config.yaml
model: "masked image model"
crop_scale_min: 0.8
horizontal_flip: false
color_jitter: 0.1
hidden_act: "relu"
expert_mlp_ratio: 0.5
experts_per_token: 2
patch_size: [8, 8]
conv_stem: false
batch_size: 256
epochs: 113.2
Rows from block 2 of a small masked image model, named by matrix and row number. Rows with one number belong to one neuron. Each number is 128 + 32 x the weight over its row's rms, rounded and kept within 0 to 255. All counts start at 0. Numbers have three digits each. After the name is the row's rms in percent of the matrix's.
After each neuron's rows are labels from the 100 images, of 14848, where the neuron reaches its highest value: "top examples" is what is common among them; "patch colour" is the nearest of a few named colours to the mean colour under the peak. Only what is clearly more common there than usual is listed. The data: larger renderings of crowded toy scenes. In brackets: how many of the 100, against the usual share in percent.
# fc1: MLP up (model.blocks.2.mlp.fc1.weight, 768x384), inputs 192-383
# fc2: MLP down (model.blocks.2.mlp.fc2.weight, 384x768, transposed), outputs 192-383

fc1.481 086:107104127097158111096124141133165143109128140114121089168173124139127148149117132152066169121116133103124154120123117180167088164121135097145140136044131144118117149141074137107164123156114147121123161144176139141145200042152126192153086110117082155101155137074134133164060186164151147118155129165122104088134103092120108095139132093074099088128132119164195111131091098145143120180123147090088140122136146180099123088154168104117169147123149118115150138123108098150141081166116109143202131144119147104130112135097112134121060151159140114136130095098116099169118160078100116116
fc2.481 102:106110075148255186072105122149145155159109128156080111095152155146107088108120105106214117156134134131099101102092211121138112099131141148104179081145131113119097055131115088121127117182158114136161071091140130120128138156114149129159139164092117165142114172197118116120127112107157153133107093139155113128103095176076144156124102142155114109150114114135123148153083116157121110055082124147116120095155119149093127176138178115125148173129186091179083111074130083145100169118194138137188105148166087099124109151064154133124179113114102096136117130117158158114119160061097142160
top examples: count: two (48 vs 19.9)
patch colour: red (38 vs 2.6)

fc1.756 084:095146140173156095191151186114151124125092144113075087189170141103158169113124090094073231110128136176110173170128141095153070112126105131150178134106142146123144152122101102052176093146138113029138090166126160093082100085097111172118167217147096104071112121137175119135103166092154101168129165152073168086130136110150089179131137110126133148084153161119155097129147118161166129163164144139135160138168126134184129123055115150116116118145101097133144130096142148069142156177101168100151137143148123089158062104140162121130063099147074160110143071103094118133136098160085178135
fc2.756 093:144107146116127149158065138150117130056152129139103120092204130128132136162090144171133081085146066160135107119153125129094138131097116121111147187150150141143090145154135114136124126123060117137106186026138139122168150144106137116094113147091127177125096144115085162127135114172101166111206150113106169115110029092195141097133124145102133095064124151077114119144109185075121105131070104145147146104103193169129133084168118092108137127160172117089151155089134127187103142068090134086151141166132097110109208119099142092115209071177145138158179135156100153151151144099066140111
top examples: count: two (45 vs 19.9)
patch colour: grey (72 vs 23.7)

fc1.273 153:165094161178107136121167126108134137107140104103142168143166129136180116152129131130133138042166100129155125163154088128125153129102129134155117128110124185110116146156091163124110158115120103168102128176052136070131191113176156188089107124143145175106102200153112098138147140131072132140145144072139105120144105134173175141132113140093101149096120143117137104183086147139176128125145113103141204142121089151128114160055152146128126159146126193115135124093118141124151131150126200150128155163074110146165170092140108089064119102118118090118131130099114104124081093147163168127
fc2.273 167:058170092115139147148092140128131117132128103200139098154125105125070128095133167137139084169110125092109133087126149147132096138129122115107143140092152082144124122111137177115154124136121137127174121130222099170143115121137100106129120135122121108175092110105107143173137116130147131101105092165114116128127156105093120111119100135149122113128104159119085130120157105165060145127105153108139065097106155135113143102196102121182117081125152094142125104137144117124046103131144058132134112141190152129090097163140142210206123161141101111188133111174143173112172130135123122089
top examples: hammer (29 vs 12.4)
patch colour: grey (49 vs 23.7)

fc1.324 115:088124144139094090103084116161135079099127098129125148170142144150164169119141101122067085120134158145166124131116154106157152142103099117112043127109165130091172174090110130074129180087112102110161126144167104049097182157155112152136098136118121181113066171108088169147083132113113139196121112163161140155167162108127129167138147071091170125100109136101116138123085148077100144139126117109149122162179144135177157178133138157112088153071114129106208149118135158162105136164097145136148143113138119185197164114088167092147090127147132133107096105116162155111138120169106081187
fc2.324 114:172169144166153139117120132108174185131126134147137126107108141109121110081138200128157092105113121103131101130140151133116116142124118135130157105111093114131020131159138132093134078140119186114136131118108151070158096070098111162111170139141124103132151139155103153123129107140149099103110176097139120173138141145098060120199113121139087110109098088096138144128129124139146120100125131080125022135125124167132084167122131056087180132179159136165122138157134082083136099123118117132114083159108159095157120137101114084087158132172120168125135150167151157140153086149180167097
top examples: hammer (30 vs 12.4)
patch colour: grey (55 vs 23.7)

fc1.511 102:114114129074076106164169161103148144118155129157146126161126151121131152137087135132092130126110108151134208098138079110141115129140095147154115134112168122169136147113104159112094126118153121061160164141146110067127077153142132163111100180187135141135126149130161127149122122131098080120130108176139140067166133107157125138147126121114116088134132128090106053112144098057157130185140160156123087157151138153154137102160172106132091072152149122099118108022192115162107140159125115106135112151160072080106151183114109124136106117129114133127124141128112078160144116132113162158
fc2.511 089:138108164132146154102117143114130150136147159113136140157135129148079129166162130150157090124115121155127106066110111168087159101121134151076133192120132127127175140119144120130113174143138127103113153090141108142094078138154107108146116146144089150107136099053123120173135108156124099090159118141067144156121140160128122105131142124063134100063179136085139148135139143115140048000187098181130187099145125075088148176101118135107128126083123067116142097146000129150109146127110088068119137105153110131190169115124146120126139109168131094201132155141152196150136123155094132143
top examples: count: two (41 vs 19.9)
patch colour: purple (63 vs 3.3)

fc1.251 115:165106157130115154113110161111150137187138112122119099167138125167096081140149126125157086113123098115074143141116159161255121162116131087113140130129167143125105109102145137143078105141108137102122136128135093132135124111110154142143195187143128131121086128140120115118211111092162062130121111147162121155152131123137131099181096144105150136123052119143102143110106119142151138130144133098173146111033134213128146140147139112144109160174179129091156076141129149126115113127142123117116093139093164114109158084239145124109199137141111093134121138117146184186118094117153142171
fc2.251 110:148101148129135065164109109134095117104130165102101121091161101177141141244125132095139117174118132116176135126138109156121110140169199120128110190133158142115121147091124143076127186150100134145150103144178135100097145144111116133117087129094130128178104135136116111102000151123111129141171148109126165127124116106203105141146138136081165163138138186128154162098098119134113107132167136133132106130077138161168173163117106143158126118107115134041143108136128143164131142080117091124158103114196173112128134163147158157141123143142122147146159098119132136157108192149137155098
top examples: count: two (56 vs 19.9)
patch colour: black (36 vs 9.9)